A small image classifier, trained from scratch: patch size [2, 2], width 192.
Rows from block 2 of a small image classifier, named by matrix and row number. Rows with one number belong to one neuron. Each number is 128 + 32 x the weight over its row's rms, rounded and kept within 0 to 255. All counts start at 0. Numbers have three digits each.
After each neuron's rows are labels from the 100 images, of 14976, where the neuron reaches its highest value: "top examples" is what is common among them. Only what is clearly more common there than usual is listed. The data: rosettes with rotational symmetry.
# fc1: MLP up (model.blocks.2.mlp.fc1.weight, 768x192), inputs 0-38
# fc2: MLP down (model.blocks.2.mlp.fc2.weight, 192x768, transposed), outputs 0-38

fc1.430:112128065161103178138100173182109109165125072092125128158137109104067164099094084178117127128096198107104127111153077
fc2.430:183122145176107071096131138112066166083128068181124093115115102177140069141083112246190129121174110126130124120118175
top examples: dark

fc1.595:066089130117118161087086119132089119141131124047069155097106163068072119128096115149146087167118129141105139111120116
fc2.595:141159096076166152150185139164157124101111161131103140086087140125132108126107161170109151129030172102130164172104124
top examples: grey

fc1.88:098086106139114153126128128130136141145139036121126110102157129118076138081098076178113128128100172122093122155131116
fc2.88:074114090151159106149169146096122150139131125155118173127180199124141106113108143255164087133201099172119146079169158
top examples: pastel

fc1.576:124112077149077182078103132131123099143123150072090128174088090108109212141208101133176097155133147121154109109126090
fc2.576:149161187124131113159127067123121129104131169136179131116167166114127115127066164020039158110130082148114114143112141
top examples: dark

fc1.294:080092114152102151065073116133066139158171098119088153145135125105081122120093112139212082156225133110097133063137130
fc2.294:148158144129185134166144144148170161144124086180134126110170172135135110155113124152041150046104131121149147114158121
top examples: pinwheel; dark; grey

fc1.512:083100105159137133136130131141111165175145058112127136120124127114052181108130060205115116154152165096073162133139133
fc2.512:113143111144117085113100095088132137126134131126117124188147120157148140090129134255159104180182096158117148105118166
top examples: cool

fc1.640:141101117115077185067126128134103096100125184110112114094108109077082128132185125118158137139109145078139111122112059
fc2.640:155171163115105101154145092126063110095147163166178166119160124136128126128030166029113140082174088160093117130114139
top examples: earthy

fc1.555:069107104116132126136122159079119138174129058102113129114094158136103155127150056251121130194126165127101147116120127
fc2.555:180136156177137121163134110096150102106106177130209107157124092151173190138166108234058172120131085177123113180112148
top examples: cool; vivid

fc1.542:070052137186127173060063143139115119167132128088076124082119164083097127117166105161160113194171153094135119117130097
fc2.542:132136123033177148148208131128130139084132173128128154086120166126111080132081168094145123090069144087100160121108141
top examples: grey

fc1.510:088067129158108124095137218088086108131123115131108156101111128115070113099097079161165144110169184127114161090175061
fc2.510:149144140149119106086129138147075152161189093158081149173161093151151161148087108174145071083141103195077097099150133
top examples: vivid

fc1.75:102089104192102171110071151150123117139143090105113119138121119100063159096136098182106131094135187106112123110142058
fc2.75:167112141182083066094122146054077153097145118151137104162100148161125076135078133255178131117200166151127167104142186
top examples: dark

fc1.450:055121119130100148142113141111126121154161070064107121121143139096066169104104073236117128189119179127060125138104110
fc2.450:085071124177121113108128138065124107147168129108089137160137104131180151171168096234181097156212091190115135088142124
top examples: vivid

fc1.583:114086085138096175061147178128131107155135149120094129123109111104121136119205091132187088114117144101116110103141069
fc2.583:159196192100149089149133096142061136077172186182131149107129143126146099162052188072098172071178086157090131134125137
top examples: earthy

fc1.156:105034123169074169072095160141075107135117112142100119115115116107060142092116104171165128132188182098108116107137072
fc2.156:192150136128140061059112105108072121072175164161080147108093072147179119204133145180180114113224073196106156125121137
top examples: dark

fc1.667:121051104150085154112133209118117117116107122099125126111114118106078133090119078169123158118131208094127122116133044
fc2.667:161139105123116143143170144084113120100141132183143137146151132127123074089095133235157097062115095085093123088138129
top examples: dark

fc1.272:157090084174089206102080098161065128115179125088078102130102128066094127148138138163095117144112159086072109164080134
fc2.272:162123098096158110129175119101146126106106208173117163141132166099158098152118172204144065106108113132152127103087150
top examples: grey

fc1.702:129113125130131130203069095132125164123141041093160125107138159120069134107123122166064192138127159116076153147106129
fc2.702:162154135116112127052119112132093129146155141136040163179094080131165152206126127188193051112164082176146127096124138
top examples: grey; cool

fc1.421:116105137105096145060116180128126081132132177108094110084127145069139123148172111132166128168123164120164114129143067
fc2.421:138152175104097133144117125126058111087163203130169164122144103112131093115067166003153109083162086108103099089131073
top examples: pastel

fc1.728:133077128159094105145122186115164120127113097109154091149125103143129177084159031197122190097130148145127121131164069
fc2.728:183096089147093175075129073134096090099144164068132112165138076101093137123119129160094078152103151118082089170068099
top examples: vivid

fc1.495:092087159156120107136085212124124100149168090143133102109106155107139141142086080169126164141179172162154146130150066
fc2.495:181107119169128108079095144190146097149137095141030132077167170100175136168150110073126104082115112189149129132151100
top examples: vivid

fc1.518:104052079135109177085140219062124114122092131113114136106097106121067117105166078172160117113124137082120127112129058
fc2.518:126095096131159096071157142066111173131180046157113148189113111198187114111104090234174102092163114128109156113156127
top examples: dark

fc1.369:130136049149150175126142109123138170143150079101081166192127082157094162119148126132112084092107127084062148113127163
fc2.369:141110188140099138097141135146081106112148172120148120080143137072123072124108117000128152078124140125133094155137046
top examples: cool

fc1.575:042136142133172123183098167112203149186128111120174158121130174106143128103164114181129138152174102102144147072187100
fc2.575:155120127074165111120120125129172165092064103173149065104150162169134103129136152231106134152107072123129123180085157
top examples: dark

fc1.265:098113137186091107134124127109104149142166088086134114151113089172099171128068041218121152126093181160085124150153106
fc2.265:164083143092151132094122125102113121120131134094111150207117146113168121125114131255099077065150148136159122123138093
top examples: vivid

fc1.762:062082161131157109078133180117118138181129116103105147100143168111127103125129105139199072194174142141098128093164146
fc2.762:153168134084140171148133130145062128118180198142126172130113120091135106148083178139145104083111139064099164105125121
top examples: pastel

fc1.336:060108067194126160085091133142089160209140046108108128176127124143074178126140095168173101136171133108074171095163144
fc2.336:147131116103170141189117119182142139149104119157143077099113143129134142164130151087000184104099138130136147178149157
top examples: cool

fc1.288:123047088185090170075077145125110105125132111095070097127103112120075140098171102155144123117168136104067126126111058
fc2.288:167192137107117058113153101075122107105138134163182157138105080189184143164089132205115185153169095201147144151122170
top examples: dark

fc1.569:105102093156128158121100166146137134184147060122107136159112126117094158139123083183128141132151173138135181119154080
fc2.569:165131131168089116083134131073055147057179114199107119094122132140121061126087128255197111110219125137114160094111137
top examples: dark; cool

fc1.354:102078103191116148136099198154154098147049113120140109111124127107070147116185054188124156151138178111147110113164066
fc2.354:141186126128126069124127133065065137125144108131134144117115132147130063132097134235151109119112106135135117119120160
top examples: vivid

fc1.689:122126125115089109197136130101099112109123115076170100163143101150082171107068084195133185112090196140115118147160117
fc2.689:171169168103153080188144125143178173122106119169186085150138141142142135084113110255057167119116159113163112132111159
top examples: vivid

fc1.497:065050113157117162078087105138072121147163101052079147101120164083090126101088116150135125186134164108078164132117139
fc2.497:122160089111140178147148144177104126117147138095101131086097150111100113143098149130129099109070193100112131132122099
top examples: grey; pastel

fc1.29:122064095157069137103140192102098080114122124125141110104133118107105126099144084166110164135130183117118117151115067
fc2.29:128129098134135177140178147095128104149110168134129179155124131104099127109147171182159102086147108086141110040151136
top examples: warm; ten-fold

fc1.139:110071093112093153119164196088118140112093102091132146114135113130064117068136068176143123082108179084127119077149043
fc2.139:161113109148125073100177143100087135111155063143139133157166102174124093112074117255140125108131113135092116106155193
top examples: dark

fc1.165:097115138166141112111149152089189161139125079138097115157095101161099165132178058202109133178114111139097165141108135
fc2.165:174099143066181082127184121092169184082106147162131126126142187149198083148123165255096132083133118173151164111084142
top examples: vivid

fc1.540:074095134126131136136087151128173143127134057095113115118113135139060158092154075255095152150131164092130139122077077
fc2.540:099154117169122072129126114091108132161142101126121181167186123115112116117094129255151097118145123181105129079161155
top examples: dark; three-fold

fc1.163:134136092143101149092141129140092114126120142085073118182100092135113188140168106143172093166093150146113123131119127
fc2.163:138167160096149103182114092151179140114101142138180113104164175114098124116101179061036168124093108102150127143117148
top examples: earthy

fc1.94:133086103122098138149155155149126143110102093114153100109151122145075121078079113166105147106071210090122115163127107
fc2.94:111113121157175102119145131091154153124127121180123167145154188135166091120123127255193098122186092140134160041139148
top examples: three-fold

fc1.721:114082107141117152053085147142081109143162157046063141117084141070106123148144118128140130121126169122147167108161076
fc2.721:134159164041131141129153126162107120089141225124100140047103119111128073128111157022179104109093100097104112117111087
top examples: cool; three-fold

fc1.342:102105118175131144144109169127155169163106044145103116161107127148110204127145080193109144138143180134141169124132108
fc2.342:142129118081173112128167107085091148092114190129126189155102170128124080155078178194155099092139147140135171086132155
top examples: cool

fc1.718:083109133156129148099118133109111152142159067078076130123087143121081166131112065249128118183113155107056154144103100
fc2.718:109118148106137071110145126099096107163119127125112151148157147121211138131136117255135083121171093215121132113171138
top examples: grey; dark

fc1.432:079092095104136157097097152179146129156099112137124128085108146114085127072219075168164129121143156076153133090172098
fc2.432:174124128139126149149129099072143125101121188122201156171075076137157133127171135228117153158152121085154148129105155
top examples: three-fold; four-fold

fc1.381:128123132175103143159083188157118100142130084130102101121100111125083153131137072180143157106128164113120157123165046
fc2.381:170145182163093089068120124149092102076160130140079121119133069140142120164102115255174122125197128186088116131113117
top examples: dark

fc1.486:097085100164083194060121163081117095149109157086088127156090099102093160139218089125174100139159143116138110096133047
fc2.486:151155170087138117138113088103099148100131161142157157130143165115132105154058175038074117086147047145116135119120164
top examples: earthy; dark

fc1.59:084118133164139123114123127138109167176136045092120133126138143127082171101096059228113113177146164133042141140138151
fc2.59:122077130174142068075110145110138128131171131150057096150144168145204158135139141255153143190204117170124155120128166
top examples: vivid

fc1.523:112154075137145150123120100169093164152166084099090137170108091159087180148125130136174082134107128087031142124123167
fc2.523:130145184130163112162110123145135180143113100130134117095139168144116118153117127085028192085106135152167171127160113
top examples: cool; grey

fc1.154:135118141141083165055116150138119084114137174155106101095107119067111133135174115134161131122131147108175107110122038
fc2.154:153183168129110113146147112121057125086165185161150180112137106138133103125044180019163102064181055159093125094125117
top examples: earthy

fc1.712:116096099152107143123107147149121150157134039107125110159102096140080178145147067177100134116099182127074136140109115
fc2.712:128105127127127134075136119057078130098129154171119146147111148172119087127103136255207107114208091098127161040116148
top examples: dark

fc1.162:084073170139129178098058106143121126121167109108075107099119168083062145130092127157123113255136166105090136146097116
fc2.162:134107114064140171153151116162141157097039131162164135093144107135088075104106170035126120092085135069158144102111120
top examples: grey

fc1.626:066043137156146164053081152135124118166145126118088140077129160079122124109181096155180094205168142112134124104144100
fc2.626:139138127057171128166196128112113140100155215141136171124137164108147076127069171105131111080097134091088152130127155
top examples: grey; pastel

fc1.60:094095109165129175066061136090096156163170087130040144157112147114090158139126107162200070165184140122086155070135118
fc2.60:161151125121143165154121146177150144177145070132138113142182109156136142152131117171085124039126112094119137139174133
top examples: grey

fc1.675:044114109146135133168132158075158111169134099093119149173103148127125167114085117157137134131146127162112159113171083
fc2.675:126171149138142147141162087100096138156159138105121180188097120145163158135058092255102101080129167172120098115140148
top examples: vivid

fc1.717:084135147104137111099153195107124137121117128144093116106090168132147136167121109165138158214110196172145179153107094
fc2.717:162135128135068154155079111173087101116132145122174101097157070096121143099164157070115100113127071088108072138116119
top examples: vivid

fc1.98:117029114211068160069104186127088086136161131124138117116144111084093151069128095150160129129168153118097089111141068
fc2.98:178209114108113123137112064148082125095147183107133177126108097122112115138095185045078122069118093126077126152123157
top examples: warm

fc1.406:103086103181094160060079170121103102163140147104112135160117112099132152122220097122230098135194137124137104060161069
fc2.406:111153156096148156153108109122127132120146178114149161111124177086115104133093176016070132092131092102133140120137114
top examples: warm

fc1.32:047141121078181130174156172164192182192111069117118150095131183138117131129142099177141110184094140096125170109169136
fc2.32:080121122106182126109075150115179133151104125103129126141141179117165139103157098255154105178154090143190142102145116
top examples: vivid; three-fold

fc1.58:117113086146078169089103122133126101127101146055108137171105090124089182129204103141177092161112138109132095118122104
fc2.58:149151164100131121172111072147151137096106160132178116102156157112091117122077186049040164121099104109119122150112149
top examples: earthy

fc1.670:122047113184094153101109141122080132114096098127107121144122105127027159085086098173138113096151163098101128098126076
fc2.670:166156134137087076115139092108043099114158169139189146173132114126167127140070138212141146091180104181101079135140154
top examples: dark

fc1.211:122094115171081167060109159102109092130132160127091118131104114097106156141200105128160103136144137132143115102136049
fc2.211:159201161101120111149118108140103124095157168152153165111146138126139096144069190000086127072151063160099121126134139
top examples: earthy; dark

fc1.566:095064089162120165141110145146097147138099089095130120133118117115051153075095068188108155116109214101114158109142085
fc2.566:145167146138108042135155086069081137092150137162175127172150140178138108128068155255161132151194106174095116110119187
top examples: dark

fc1.589:125111125169114135037134160114112103158142155119080140139081101106128167155174091145182103154130167167110121123143072
fc2.589:162204164063144148173141112115139145094161194138161153121097171095170099145081180049053145090102091126120147143109117
top examples: earthy

fc1.361:148100151161134130061094180111109139132160154138085121141057115117150126166185100139156117106168156149167173109143065
fc2.361:136147155051138153106140120151080131071156242134132146066076134099151069150104165035165096091147090122103124099093103
top examples: cool; three-fold

fc1.642:096121121146139117191128138143132143179152039120150104136139145152083176099079074213115142134082161111093127129155117
fc2.642:147079102167133149098131135068158134132106155166104119172126124138094131090182121255132105146159072133139130082110088
top examples: cool

fc1.167:091089164122110140095065175127099121120166134117107095118089167079111137141107126158164175204145185114144164117110065
fc2.167:215144119136026110147110118124071105101122132134191105114145053126127117114133149100089105109133083075100038151093120
top examples: dark

fc1.491:133116119128149138176102117145126159135132015101158072120125171133092138116089113166076179134090175109060158157106142
fc2.491:142123106165152102080085118109103129157156137130065176190128107146166158183106143215171075122191063224153125110140157
top examples: grey

fc1.93:080110135101147128115138185072164145142098082129096129109106116131119153127151025230113139148151153159127148132130104
fc2.93:124132146167164069148156134078201149143072134158179134109154191140181134135175116214070169171173088183156151158152162
top examples: vivid

fc1.151:090062120192106175133122179112105135154130078100110109121111128113074153109128067223120133150135193097079137136117080
fc2.151:109151155145089101110089140086097112100135101157113130139126153125156087148067142255190096158185095155106124092150116
top examples: dark

fc1.298:069088077156126181142075128162129172160126056091124110130116138127034157108152079228130119174123159077107148129120114
fc2.298:157189107176081126150140123060081116076142145089170129158092103123146092133100171255066119095111102118102146153124153
top examples: dark

fc1.628:053063108170142143122068140149096126186134102114099099115149195073095139098120104160152121248184173128117153130167154
fc2.628:106164093133132157195160159174165165153101139154131127082128130127103129125144129000079117120072169089146139119126123
top examples: pastel; grey

fc1.543:078078124136132112140137161121127161149125057122165092065131176122111121112104088194127176178136205115095151136124133
fc2.543:098068117140127106119136172084136102124145137159141082116125181099167136082152107255143173184167121090134165158138102
top examples: vivid

fc1.377:123030075205058181092100148107109121131112114105128141153117119117058139086095084184152113111149172096111121106116062
fc2.377:167141145169111103145127102114045111098172241126184152142106104108148112112078146102114157083185136114079121152138140
top examples: dark

fc1.436:095037072151116167093116193108135102158138113053092148143108130092116146099159083163158119132150177116165133095154069
fc2.436:145116155162093139157088091180068099117167156081177088123119098101122176136089123103054179176107195100070115177116116
top examples: cool; three-fold

fc1.564:087080143128149130066102145169130144145150105165101093082145144112134110113173100142179096192171176098121117113133148
fc2.564:164193172148164086134148093098101189108145137157135161163065091156162155186094145172072137131175165188119162140107189
top examples: pastel

fc1.204:100066132175089140119102149118130138140161044096112108153082106126084190130150071209123156132139182108119140139116080
fc2.204:159142094117117128128153142081101148054130141171109164175113113127129093114064134255157094090167072100153152116141139
top examples: vivid; dark

fc1.255:076063072131127176114086173137150095188061112066135162112113108106064153086179066184144136123144130071155128072180062
fc2.255:165125110073138120135089114099141128082095092109185095107147131156159088097119172231085148126142091072182124126089176
top examples: three-fold; dark; four-fold

fc1.90:113079063199100193087110148113133074169129126090087137178117093091119203123174115148172107135218140163137115092162069
fc2.90:122142139148108186130133052131091117126137155128138150167104133097110136148118150050032122080123073111095120149121121
top examples: vivid; warm

fc1.383:064033141194093157108087170099120123151132079096098126106137142102063141098137062211160138177176174120060145106138092
fc2.383:111086154167124087126104105090074120124172123133117107155187122150188135111133143250189114184174066171036092143103139
top examples: grey

fc1.199:097108123125110145080134122101114116129104112045096152141112134129064152124078087171134097167107145158065131140120143
fc2.199:148198160052187144190169122170134140103146168162146131125121150107142104112074186166092143120066174059136160167121147
top examples: pastel

fc1.501:119088070178120171108087131180094165177130064148141113128135117137035133088147095146148115090165143068095152101169125
fc2.501:127153153102185100087164152164156135147145102192068142068141154155232123173134120118189076123155106205155120131134116
top examples: dark

fc1.608:116124140139125132054121106145094147137155133096092115164109100125134136153157130104185086173156145123102118114112150
fc2.608:132148162089146118162133137112111161108124113136160161118160185117120087125050163058092138081109130121127163086131140
top examples: grey

fc1.715:046075143119147144097080166157145134167107112092106123084144189090092121100114096168176099222123176108120135110131139
fc2.715:105162112103176148202156151167160153145142145156120110080129182108129115107098148215080143113054191077148165163146142
top examples: pastel; grey

fc1.259:115068075181075167089085144112099133112112093075104116155120092123036154097118082175150102109139183095102133085122060
fc2.259:137152144161087079111139110086056105122174121166174155171162091141162129130083113240188122098225131198099107083177135
top examples: dark

fc1.147:092145110150137132157124151155145146197157057131119142137126119143091156107126055198122128115132167123080140130171112
fc2.147:172127137168114070092090127070152122097071127139145102135097090174150129115148131255186150164180099133173145106114163
top examples: cool

fc1.577:103057138126145125091106134159096167129161069162140081084167182104112099091132111136168116185147179080090109124122158
fc2.577:168218125191115107157127103107123183111176129148123165150056070174152134175112165055090122120140145198120145148096149
top examples: grey; pastel

fc1.482:100133102134116152175135160183129136158094069107131099125106147115068150145117101195069160125083182115091149155141105
fc2.482:141131109155123089147116119079103131099085121153124094148113132168101100137097165255169150185143113102141140147108200
top examples: three-fold